config.yaml
train_examples: 48750
num_classes: 12
norm_position: "sandwich"
head_dim: 64
fused_qkv: true
init: "torch_default"
learning_rate: 0.003
shampoo_beta: 0.99
eps: 1e-08
max_precond_dim: 1024
adamw_lr_other_params: 0.0018
max_grad_norm: 3.0
epochs: 16.4
Rows from block 6 of a small image classifier, named by matrix and row number. Rows with one number belong to one neuron. Each number is 500 + 25 x the weight over its row's rms, rounded and kept within 0 to 999. All counts start at 0. Numbers have three digits each.
After each neuron's rows are labels from the 100 images, of 14976, where the neuron reaches its highest value: "responds to" is what is common among them; "colour at peak" is the nearest of a few named colours to the mean colour under the peak. Only what is clearly more common there than usual is listed. The data: drawings of small networks of dots and links. In brackets: how many of the 100, against the usual share in percent.
# fc1: MLP up (model.blocks.6.mlp.fc1.weight, 1152x192), inputs 0-95
# fc2: MLP down (model.blocks.6.mlp.fc2.weight, 192x1152, transposed), outputs 0-95

fc1.72:497451528492496440507503524500504508492508520507549501496492496511511496498529512497479487485490479499508515496498439496499497571521481491479492489505465500505501507519518499519518520517495500487486499518503471486498498518498504489512494480508456530528498527511475501504560548494465500518
fc2.72:494479481522484504500604500496504500499520501499511504501462498569500502522501500432520566494500496501489499500494498489490493502517499489527500493501480500487500502500500498496455502500505504463500500497500498499517502502505516500492508503500519458522504501498513503481497565506499494502
responds to: yellow dots (95 vs 8.4)
colour at peak: yellow (95 vs 0.3)

fc1.125:507513487528499502462527524480498481510475468496472501521506456522518416516480472500509506502472504511513481492540491444483513502533548489501420501534486482488542526519497477501536501485496537507486501485465549497520520502469502500495505514434512491498503489492476497550464507508499493507
fc2.125:507533530498526509518448531508488519502488512489439497497498515502504491492493500572560504473502496498474500501531491504515505507477498514496496503476485499492497488501521501522514504510482495520523513505497501506532492508530505509502483501478486560500485523531603519560507504505512495500
responds to: white dots (93 vs 9)
colour at peak: pink (71 vs 17.5)

fc1.360:495521470521477478500530520501508495453489497472498510489464481523500441482494455527499505477478476501494449505516493435492489514517531469560462516506480524459509505512499500479492511517519545525475475482475542444512514488470504505530462583490502490500443459511487524549519524520506492499
fc2.360:505497501499516522505450525498497519507466512486494501477508547504492488498499523534521468488514499500487494489545478457509505529441506496501501505496456507470474547513496493513527500504510498488524517503494507502526450493550497512526484490496517526562500515535589508567504535543509505482
responds to: white dots (100 vs 9)
colour at peak: pink (68 vs 17.5)

fc1.618:497490479500497530498500529519507502525523499496498535496517482496483517503465400464547512475520494501486532468493460507487516466501511497507493523499499475516563505509495513483520511474520488489472538500466508514532497495448479513498482534447540480501491513488456509545445499520452518472
fc2.618:501496512501513495505457538474459532511529518500472514525509553479504480491500507533496491504505486506477498494529496494533504524462490526483499502476497496470503523497504510565496500496505508520498478522485501502556478503531517499499500491513499502504507497545547518554488473508536508507
responds to: red dots (78 vs 8.4)
colour at peak: grey (83 vs 33.8)

fc1.469:477506502483444467511514506491475511508486513516516487518516492480506493492490534453502464488512507493503524465518536528501513501512489518508483452521494502528516508525493492502581499499487490501497517474466502544498514493498495454488554477498498498496563463454502496502486512465495484483
fc2.469:500523545485546528501427509502467504511491503538478507502482537452506490491498505578527512472526500501487478498507500503507500495453502492497498498497513486487505491499513496519488499498462500499501495510489493502486503501501483501484506494486498556497502497509525512519487497501507499525
responds to: purple dots (68 vs 8)
colour at peak: purple (68 vs 0.4)

fc1.694:492503492502500500448507495493487500501478507501489492476547484525530467524495529484514467500508511473524506489551523475508473502558546506610484517552547519477551500499482471548489474552500495498516488473489512500496483476565507462498541495471530498484559455504503496489482543513493510502
fc2.694:474512501474519518517492521516497512487466502500521452489491521492516552551501498533549499458506503476522501511516501517546491514475495466502497499499499499430492533528517499489503512518483498511501462510498508488515495506561461487495514502486485562483496500511575527564496466532498495497
responds to: grey dots (48 vs 8.3); green dots (28 vs 8.5)
colour at peak: pink (43 vs 17.5)

fc1.583:495530507508490501508505484545515488470487470491493497544485506522501519496584495473525521498491521459467510489551499496505502478488485483531477464489463511484462491485535478499478509489520479471513490535523525554474512566502513477485480471472502499497550486502513506437515498436536487538
fc2.583:491502531470520499466465492504460503503521500505541467499493526446490545485481481528536495490525538488488508496485503451499500497483501501472522496507501476499499490465488485505486478514509502491514478510483500507472502484536523500465498508466481527529491522520514504500470504478528479468
responds to: yellow dots (100 vs 8.4); complete (39 vs 11.3); nine dots (38 vs 17.7)
colour at peak: grey (96 vs 33.8)

fc1.93:513510478485469503522468478507515527495532509473476520501496504482472528522532502543491499495505543488559456507533511500494499492479475492489522532446496445523507518494463545503462489487528491499513494457525514498488491509492452502502503506517494541477415497500500534516501454466544534467
fc2.93:504503500505501494517479500503485501514504510504503500492485510450503526503499466601460556538497527502504504500500499503511515494478496512512486531511483500488514518500500509500511507499527528462501500510497491523500500498476523501494437500495504546528493491488522519505496428500495504500
responds to: red dots (100 vs 8.4)
colour at peak: grey (86 vs 33.8)

fc1.204:492509507485515500502504514545498478528480500506482508519497538501531495488541524445535494506473514495464500507502498503506497510491490457497432490483441500514491489482523476531538482499495510536500489505515503536471490555490470500502528490485483536499562466492514478457522505483538513546
fc2.204:499495570435530504483404494504510496506479499488512504500497518483506506483503502555506581505502502497459473499493504490495503501442502499488505481503473486499516485515513493512524501518438499540511492512496494506479499508516544500460524508475491484505493500512531509497493550482508498532
responds to: yellow dots (66 vs 8.4); brown dots (34 vs 8.3)
colour at peak: grey (99 vs 33.8)

fc1.311:516493484499499499460510479519491492532542505490473471511508514523499500440503494497497491485481501485492466524502489482511475506470496521480496490529471509441501518501537509501500495500429487510450500516536454519462515478506475501482539500482567493471483498445469524503553484518530474493
fc2.311:496517524562500497469445495498508499516510503509538500500571516393500474456496503537516475533503500501488483493501517499501497502500504520450516499488519495510511499502500506520576503496478495525532497503504500505464500495496497507490515500501487517561498503503501495489505470502500489499
responds to: pink dots (100 vs 8.1)
colour at peak: grey (99 vs 33.8)

fc1.693:493482539500528564504503496515496516466553493498519517488501541487514502497496477513482481530504508479531494490544507494492465443507496482492498538504524498503474506438477481483449502474505501471532542504508510514500501488533510514498455525510547479491518504540525501482476481535508464534
fc2.693:482459537496526519487475513498493530490500511535586511502467523514504484491485517504489466511505506483513487497504493485506516524497506505499501489480500498485482500501507506490461492518471506471499480496505495501488498508511498503492499503515463518510469506499541543485495412535498543501
responds to: teal dots (100 vs 8.6); nine dots (38 vs 17.7)
colour at peak: cyan (29 vs 0.1)

fc1.342:495518459505519532504498484541529500501526525506497513512507502501471502498494423477505533493501498495500538495517458514498521487497504491500494565495568482510530500506480536474467520480527486500480491511480523492556531538467496529513430527493516492504489524517479454516522524502501513478
fc2.342:500490515558500502513503511497488509504511514526430503506554507485503479500495500577483494499520490502500490513507491497534501514470503521503493506492506500485496502500509502513453490499513501586492487504478507510509503500491550497488502490500500503512508487506488498597498460524527484469
responds to: black dots (100 vs 8)
colour at peak: grey (94 vs 33.8)

fc1.147:501512502487487518451526502505485504512485493530496513499493486542506503534510507480549490501503521469509491463528508449503481500548523501542470516542543498472555504495478477546516477496472503500494509494477503528490455487538548478500537464530512501475606489469531510513467567486494526509
fc2.147:487544542510534502492482522511472479448499502509597500506468508448503507503510499513497542457499496511536503492501503541526502491480490500492502484512499496492509494519513479513514492496482473500504497501481495494496513528545452488493546506496472544514479493493530528496507502506498503506
responds to: grey dots (63 vs 8.3)
colour at peak: grey (76 vs 33.8)

fc1.28:499525547513503496490489474482500491478484501546498500534497493512506544483499512464509455447486525494501498485495500434501522532518518474502479471520469499474512499501570524532458485523559497488484507515500501515515540550492533507506514532508481508526529461483484502478512472513501443489
fc2.28:502536530510500520503415498491474491509525505488486490491504552473495491514488493599500503485527503497490515495502507444494509482496524484420519502487504509472505505514491502433540490512480497509443466507498497505493499518507488520432537478486526505500495504504558492482490463524488496491
responds to: complete (28 vs 11.3)
colour at peak: grey (98 vs 33.8)

fc1.732:504510457505478501556500468531522498493503509496492533485528492521500507488484412493496501508503471494486521505497479505506521470500495502487488560491546506507511501487484551465487486480553498495495499502498516480531507525505493512503442523476537485509453498495487482503524503504498499438
fc2.732:509510520514511487509507502500485504500497535532440498503530491525497488501501490570513528488519491500510469493512494499530516490499504543502504495494520500487508465507507512526426499500502521563491519503490500498516503504482526496492495496498493527486501493507468504570492522504520490481
responds to: black dots (100 vs 8)
colour at peak: grey (98 vs 33.8)

fc1.483:502498464499501496491526506492494469488499485491495499477550482499516444536491485503514488487505494447513473476535464473511460526556543452520463509527508547490531519514436469509482504504501524489472477474466518455508518499533525486511484506445544487498504494492445517506496519509500497472
fc2.483:503533521494506524530500533501488517500493511483455477470508529486494499505496508568515492483495498500497503500544497502525501544448502498503498506466487503466483530514497500507511501495483500508528500519486498501538461501562500505492499487487499556495500511527588505589502501517504486490
responds to: white dots (88 vs 9)
colour at peak: white (53 vs 8.4); pink (47 vs 17.5)

fc1.7:469495474517512505543495484505547499480526519507470492500506496546512497488456493532516503501500481499495533518504441516515510545499496519472478549500558488527504492494508515523479539497549503511481500510550497495523516541513489525503465513539488545527500503520489484533567502493487501474
fc2.7:508496458544499496521545497493494489502521500491454516501545477513491471500508506479491504416491505519485473502502520511494490500478493543502496486509511498489498503496487492494497506494506540515500503493496509504499499498430515501507501488497493451516514499500466477478489518500493490489
responds to: black dots (100 vs 8)
colour at peak: grey (89 vs 33.8)

fc1.349:513511435506502536509501481519528498498541527505506536522517497506486502501482432506508518496507489479486516489510469539508532469487512486500485555490566496519558496507484533480487525498550489501458505520465511488546536540466492542504451540505531495517509513505482460509525502502494493474
fc2.349:505509520551507495518487523493484510508508512534419496504536505503498486501500500557487503496517493501487496502517496480542505512468504528483490493493500500488499486504509500517484504491503499549498496498498503506501499500467552499493493494503499495514499498516477510546488487505505499482
responds to: black dots (100 vs 8)
colour at peak: grey (93 vs 33.8)

fc1.68:486514505481474478499496506496479505503478529540508499519515490483501492503505537473496485499500515542498520459533502510502490502506493504481488464506458502497480511505513468498565500499494483493475510490505494584504498482502498463506583427498503500521531463449517491502469512462494481523
fc2.68:500537555483567519500411501504474502510489505542490500503479548454501500502499492567547501498526505497480501500499502504501493492457499503502505497501518488498501475497509498516497499499464501498507484503498491505466500500496471501463515499493498554493502486504516508510488506496506506534
responds to: white dots (65 vs 9)
colour at peak: grey (99 vs 33.8)

fc1.224:485513463481494525479519508498494492494483458520482522491498436503529502537508541503520501498510506482504519447500525470519471482534542511529493500526517488467514495500481492523502474495481504485514513487497504506515497496542528498486563471595554506488592475506519512500444519471496525506
fc2.224:492527539534540510504494518508490499467502489531600500515457522449501499510502508512544531459496513514547501499491506551501500497486480519479496493510512486478484468504511496524513485496452480505488488500476489503462503507517483496467534496493489570494481462513525506505502513501505500508
responds to: grey dots (79 vs 8.3)
colour at peak: grey (89 vs 33.8)

fc1.678:527501500462484480504509496488515523481485500496494476501513506508500471494518480531525514490495528511499461444549498481507458505494499484560524563500513515470517515504477509510493520519551495501491487493460546466509514488436514485502490524495478497470446492489448506500533483459516521503
fc2.678:495509502474524531536436519503474513495478508485540493459506545479489504510502505537517519529500495504526488488540492499504517536428500507495500519500450502481487512503479500514557509503506507455510507504502508496521473494530498508497471496480506567529494484514604498574508499540499524499
responds to: white dots (61 vs 9); red dots (39 vs 8.4)
colour at peak: pink (60 vs 17.5)

fc1.250:548517459495498502519496501461460499474446494516485493441496495544498494507481502462485483484498554440507501493511512528506500526540478516549499486496502495467500523539454536530509472503484444493517477495495477507471501487498495493493494526511560534541506474508498434502497489507501506466
fc2.250:494493547499522513537507501499478498506497482496469470490478487436508501499500518557481498513503508514490532491517502500503500474476465495500501500498525502468514559509491493547504496491518487489518495496500511503544481503565500503492500508500513560493494494500570456499516503505504499536
responds to: complete (34 vs 11.3); teal dots (27 vs 8.6)
colour at peak: grey (79 vs 33.8)

fc1.299:518510486517472495443466491563497488480535527500471529486494496511502475529554538485444508458495483512527502523486544478498524595495510519502473527476510514516540497488525553517504498532536517502511507526555491494521510502521496509518546460490525495540496528511455505482545491489492485520
fc2.299:528496494511497543497531480496515502498531492500515529510488491531508510502489500512480522519484499505501517500476508490498500490532505500509501497486524508491493474500503507485355503503504493531465490498504500506492497503557517507552501518501492445488500501502500491532490521482500523479
responds to: yellow dots (100 vs 8.4)
colour at peak: yellow (61 vs 0.3); orange (35 vs 0.3)

fc1.323:552510477504485485484469507527493545485503517514520531549533547526498497530573485510513461491494491478508503479500500493494484472492501442530470502491507496507501501469509492501530515505505511446480487519529494474495516500551471500536502491444533481488495515477520513503502501450450516517
fc2.323:493465518497561519527400499490452510521512504514550501527471516464498498479495484525509501504504511474539512500499498500500502501475501481498492516499491504516499488499498494522494473500506488488501495486490504504477534497503514490488493498486474489488509486479457478503496470524501508522
responds to: white dots (99 vs 9)
colour at peak: grey (99 vs 33.8)

fc1.97:496520493502493515497473491510501505492496503489499515492514543513528505512575500547491505483526576467530481474559525493512467501494496499484537531461508501507501538464432527500480494482553474494517501498499522508534538495490464482487490508507470498484509487505497546507502486429538494495
fc2.97:503402504498504522516471499500513520482480500494575506492465518515500575520505513506507529511507487499547546501494517500497499499414501517507498488500486486503488501508501498484500506500511491376510526517502498500504489495464509500450498502502549536495494502505533498494501475501482501514
responds to: red dots (100 vs 8.4)
colour at peak: grey (88 vs 33.8)

fc1.386:485493473507500528466488498529506512483490476502526521521490497496451531512497484442491492463492516535481516480488501414502519462498514504531543529527494495498508502512498421487500501501462478490487518477507523477493519508518475517502467493499556494519538499499505489501479485405505489501
fc2.386:501499566554586486477459529492506493473500503561510509532479509469494494488496501497554543504514513497510471486498522500508500499489488506480483500502525501469488492495487501556485497499500487553467489495491515492447497513510507498479532498496512507524500472519511507464500434489507533511
responds to: blue dots (75 vs 8.2)
colour at peak: blue (51 vs 0.4); purple (30 vs 0.4)

fc1.285:514502529478500481472492500520476519497521502490453509518517501480460510518503556506497479496504509505503500459528524499498490494450471465525503431503529502522503503495505549502525500494498481492476495495492485497496557486505464489534535494456521498506508497458521503516520510503466495490
fc2.285:501523501502564530539391498493463514534500502505517538529486502493508493483503488499514516502512521510504520493499505501521493496480496481508500521490505502508508466487520523543516475513509494497496496497499503493494507504497487506496499501483500516485515497495476488513491444518515514546
responds to: white dots (92 vs 9)
colour at peak: grey (99 vs 33.8)

fc1.121:530528527488505487504523473535489467499483477510486518503477467512514503504516555482501525518494492458504495414518487462510499466522493539547488469502484500497502424498500491509495465492496503514510506498495494495460504503506522447510510502551518494500511464501519496503472554487491501516
fc2.121:457489535483550521491469484516523506472490524545557449499467537496496537504502484509571476480501516500574503500477502534507514499490499519503512494512507499491480499530492477522530511494440522472515494501495503522477512500518471496488502497497492488492499497525508545492477519490516501499
responds to: grey dots (61 vs 8.3); white dots (25 vs 9)
colour at peak: grey (98 vs 33.8)

fc1.700:454497458501512544478526494482498506503524487463577508500507501503519491494514551504462500489508464502490502511485566505489520477521503494530523500501510500496484508455481505434465521491499496471503544515493496481535491500580489521495503539485569487492471489516508508473496472526498421497
fc2.700:499483503501499528446541485500509494496489508500488536497492464491500503490513505442471513488494506501522494501496505460499500499505500485499493496500492500500505502500499499483384502501512501503490502501500502500499504500504470498500542501507490461507516501500499505470508407508506467445
responds to: blue dots (66 vs 8.2); teal dots (34 vs 8.6)
colour at peak: blue (70 vs 0.4)

fc1.559:502502514494444498503494515500474493473474498575481485527451500492483508530497525490506459484523506506509532455495515491501498509501493529518511434523501508520505496490519512495508492497498488494487507477506499539506501488518518487492593464515531511494617439487491503497467514436493508512
fc2.559:503540552500541516501417507500461502510484500550505515519459548462500501497505500553527503469512510497511499500487499499502502486471505495487497492511530492494497442495508500561490483499488501492507489495499500495440509507506474497470514496499495545501501490498520485504506499504511516540
responds to: grey dots (75 vs 8.3); nine dots (41 vs 17.7); complete (33 vs 11.3)
colour at peak: grey (100 vs 33.8)

fc1.535:497452534501489419499480521493510502493508511505526506489454503507520495527527540499480495486493491501500520495490469491495479590505492502495513501511440493505504509500533497515517545539511495504488487524519487494514504516499501497530498477510483530541503530539472512462548550490489506510
fc2.535:498484464536486504499622500499510501496498499484508511502478511639499500506496504403513543491498498504495498501493491499494496509534500494506501496478494501488500494503499496500463506500501503470503494493499498492500493503511507499509486499500498450516509502496497503501492511497499501498
responds to: yellow dots (100 vs 8.4)
colour at peak: yellow (100 vs 0.3)

fc1.717:497501523494471492487496530530475519476489508521481500549508494484477503502498500498497450496500533511505533440516510512500498487494460513499499454520476516500499506462514491482564495491511490472444495498494500540500555477500517475500531470483554490489564471492522517511478499498484493509
fc2.717:506537557504565512505405500498472501507500504538498514544474517499498491502498506563509503485515501497509506498490498497509500491486500482501501498504522492473499459492511503563498494498499496475511487497499498495486509503497486499470511495495501542490501480505511477522493504510517505552
responds to: complete (34 vs 11.3); grey dots (27 vs 8.3); red dots (27 vs 8.4)
colour at peak: grey (66 vs 33.8)

fc1.193:520525450500507512420522507503493513490502472515468569513493495499470429514500490469498528500468501518456473517553488499497496418487515506521507545492482479472516506514477488471514506502505515491511511497482521508493512514525451503479485560503575486514498467493477499480478497437491515507
fc2.193:512557547539543501488417510500520509467511494535517536492501537520508447498493509444508529521513516503481485491474516503508498487501481521477496498500556483510530494523523526559474504494504492525474478496500500497458497501533500493481529511477506540521493475523480513518501563493549545525
responds to: purple dots (100 vs 8)
colour at peak: purple (100 vs 0.4)

fc1.317:495512486497497492505521495508493526525498513495528500505503482490485503493457492473531507516509497502493544483520501526484522468521486517512489468541488498510498511527516522502527509462535508513503488493470509500513506517472488496493515536442500496488528541498489495541421516519485537493
fc2.317:505503570502525496532417530480445525511532506516487503511466538472501494498500499580522489493521482503478495497511501489517496504456489507483497501497510494489525512498502499530495503483490519509526483510483500492521510498491497494482505494501506506493507481506500506553482502513527505537
responds to: complete (43 vs 11.3); red dots (40 vs 8.4); brown dots (38 vs 8.3)
colour at peak: brown (87 vs 24.5)

fc1.241:498519511487511501500463519520487536499502502518511488518467488436475500505493507478501463488516538521481523442491487517524525498484474530527490433542485484493500501531526501487548505505550500525474479493522473517490528505529492489471514501470500504491589480472512549520454503454461506507
fc2.241:499518538502573489510405503500449503512521502517505515520477559437496478500499496569508500493517502499500500506500498494512491500461501486502501485501519495490499501487507504547497491498503497483521478489497499495485509507517487506486516490498498536499500477504523500504503499502510505546
responds to: yellow dots (66 vs 8.4)
colour at peak: grey (89 vs 33.8)

fc1.564:525499487505474488526461502456508508480542496501495501504501481485479518481495503533560503502499489493469476498524497531502534516525521505503508530485509455499532511537502496535460505483516512499471488516505476490511500512499502554496489499521503507506539503502553403538495523503504487498
fc2.564:500555475561520499501485525493481497531475441511532505509577526529499509483524486557501530452517498492510489496513504475506484477501508531466504502505513519508519499498486503448553502498449504489468523496546516501456495491492493510515455474505490458552501496501472586496501506515487487493
responds to: black dots (100 vs 8)
colour at peak: grey (76 vs 33.8)

fc1.314:529477502492483510502485499530504491525492506471446550502487511499464524520532531531461484492496543493507451497506504498491497491443476483513587498486505466511501487504503533498508492501519474508510499451494505509462500507503448525509472484498501512485455535502523506521493444542505554468
fc2.314:491517509475497501534502510513495496508495498531455506485469504414498535511497486559456526521498522507502494488502521509503508498459500545528500523527491491497517528494484515499526518501538513500510539513531505501503493493433529503446471510487525505528501497499500523527499464523500499484
responds to: red dots (93 vs 8.4)
colour at peak: grey (71 vs 33.8)

fc1.749:533503503507502491552514496477496505524550482477515476504494506494558528520509510483494520495490473480519482500493536457516483392483487488514532559476538500462489487483473494479444470516455509515513504516494524491476512469521460467507523531555480456462504509500538487506497487513536494543
fc2.749:500441481497498500511448501510500503501501497492530468491544519544495492501506486433509464519499511496513523489505499499498503503508499503499499508498480501500513517496506495493439495494498480481528483498503505501480497499509514499499472500486510431486500508488512525498482405510506490510
responds to: blue dots (100 vs 8.2)
colour at peak: grey (91 vs 33.8)

fc1.44:505529485493515472501534510466484503521478490501508498497520454521524466518469488495510494507498518521492483471548503442495524528559527503513436471534487504500533505509500467531558507500491498499539499464464529509522500483497500475494520501439521503513519454491481484515445533498497508528
fc2.44:500513515456546526529451520520488524506466508497469492480493523456508517495512508571540510481503500498477483502512502516516502499453494495493486497492496500464501520509516499502501505497451495522501490514492498499507499499536493496491499504481492578496497504517583529578499502498500490496
responds to: teal dots (91 vs 8.6)
colour at peak: grey (91 vs 33.8)

fc1.174:517517478502419510463471484494522502462466519499508537545534501516506502506525474500537499465498487513482471507510505500547470461529512485543496510549504520501513507497510493492459540505496496438532499509491501537462498507478448527459517481511529468486491515491501519490518537507516470501
fc2.174:533432512536568512511504509506472500491485470508527509498435492449520507493469502540509516531474523504524475493500496504515511500500499559504495485482516492490489500500488495483466507471502497506426513500485514494485498503544512494541499512495500490534499490511448501487479447517511501465
responds to: pink dots (98 vs 8.1)
colour at peak: pink (95 vs 17.5)

fc1.604:508514527468479498498489498514501518492501544511478487556539490502474506503514535511493473478493520480483509478522518483478502503499419495490508472505514512509500500459507505493534505485490443478447505500504464515491552497501492486567556471483528479501535483458508516517529501502437476515
fc2.604:509511534523573501524440502498408504520492504521491509522504504494499481462498493511502509497517511489507508498492500478506505492475500480499501501493505509499501449490505510519513471521503481497502463487493501508479525505466513504495488508490474519499507490492491447519486484522514510549
responds to: grey dots (56 vs 8.3); complete (32 vs 11.3); white dots (26 vs 9)
colour at peak: grey (99 vs 33.8)

fc1.537:524500521476486512497489525526500522490480485465451532528457486496457502500501506492450470439476497507494476524508504473484521485437480485567558498474453488497526485509518505498509526506519500507482506500516488527511485541467479517507517425479540481492470542523520499495511473534508527462
fc2.537:509511509514492502501521498497488501487462503485473499497483455330499491500502506594494504482502502482505493499524498463500494513492510495493504493512504493493500506502507498504540495504495497530498493518484499500498503497469502503485498499527486509531500504499493510489496465510505501460
responds to: purple dots (100 vs 8)
colour at peak: grey (99 vs 33.8)

fc1.637:507508521478496497503474495518479529496471530523494485517500497459452516499512498482496457500501504537483515460501496519505485498487484509548513428542495504502497517498514504501522505500555500492491479498515450529490558489530515498496537504493543499492572489500504514532469508458500516497
fc2.637:501538534510574500511412500500443504509508498512497537528477545439498478501499500566504496491511500498501492503493500499504500494448500497495507492507541496484502469493507502546493497505502500499516473491500501490460507503500491509471509490498501513501501464500506460506503500508509485561
responds to: complete (47 vs 11.3); pink dots (37 vs 8.1); green dots (31 vs 8.5)
colour at peak: grey (85 vs 33.8)

fc1.540:508498507502489490528499514487485507506478509510489489525501489472498517471482510472488441466517526531503527440509504553506532496498452524507480441541471496508511499510478491508568501476502487488484501492486496534494522510497495490489535478465541498495558504476500514510449512476485506490
fc2.540:502525553498556515505417505499471500510506507522481509518479536480497475502498506598511497490522500500501498499504498500514501500477496500490500506498532485464507491496511509538499499499489497488510481507499500492511515502495487500471508500496502544498501483515527506511495493507511502539
responds to: red dots (91 vs 8.4)
colour at peak: brown (81 vs 24.5)

fc1.37:500486537460497510481505529500497464502483493482457507536421502497483491498494511499472472464465505507489473501528511499467498482432477478575522504491475498493483481513557501499499536537523517502474492496497484514506511544466495506518504487503519501495491563529522479494537478522530523483
fc2.37:498492509509494500475445501499503499492477500498489517488500463372497483488525501529486505499502481502502482493500484501494501509497507488502500485496500498525502495501515496496530508487515493528504497521492509496482495500475562488500513491505510510561509508504490534493497439504506491465
responds to: purple dots (100 vs 8)
colour at peak: grey (100 vs 33.8)

fc1.172:529468503488486518502504498564511492495502508469438534500465499489472525512536531506478478460500529493498455515499534479477522494462475494514579494473501478533494494515519535498488492506536468496511509465526489517468479527490461519506500444487512506474466536517504511477510472539520555454
fc2.172:502503496488503485534506506505499509511500502519457494492467488320507510497495499579439521545504515499508499500500508508507507484489502512523500505515495499495501520499492501496465497500520525518483487506502499500504510501443567502473466505499518494546498520501505496506502406517501498486
responds to: purple dots (91 vs 8)
colour at peak: grey (96 vs 33.8)

fc1.668:466510519476487497475503491547479511498492510523528493523520487477510515515516547473501465500498548516478569468537498511504463498507470500544481452528493506525500487517511532521506494465546517501479442501508504502513540496492498471493568479483492493522561474503499506504459524476479548502
fc2.668:504535566491580505519407506499426503515514500530516528524468536490501520503500494520523500464514516490500512499493494496502500490460495494496500501511507493494502459494508498537474487499501516488525458496500502500470514500517482504480524497500502508499505473498498461523495503503503505555
responds to: yellow dots (35 vs 8.4); complete (35 vs 11.3); red dots (28 vs 8.4)
colour at peak: grey (64 vs 33.8)

fc1.246:512531510504519499507461499485486492465522505486510525510503515462482513496517509557437460492498528456507499515554557489483523466507524498506456499535491488506518514505490516458485517504567503501504495496483503528531488500510502533510479564518549500508488463511531504523563494517527507511
fc2.246:547497607518497465474502496509495519503493484507451474483425524475503520487491500522562457494500500497483474500499533504493508498501515501498511505499477499515481561480524500495522499502557489504514483508503488502482508508499514494463492497483506537552500447500548569516491481497501485481
responds to: red dots (93 vs 8.4)
colour at peak: grey (97 vs 33.8)

fc1.17:498505450505490521544501480522543497484532514509500518493521489518481503477476424509500507502502475471476504510498483503500524480499506500495488564505568501502539505499498536491483511491551492503489495517497520486526507517471500518506456529505526487521493501496479470511528504509480495462
fc2.17:501499523539500499526482512491488505513499509532433518502556490507497474514495491575502511486521489501482493501510493499521506500495504544494493498493524500491498491498505501520480501490525503553490510499493502504509500502476524498523501498499492486507508506513458505558486501497507496471
responds to: black dots (100 vs 8)
colour at peak: grey (96 vs 33.8)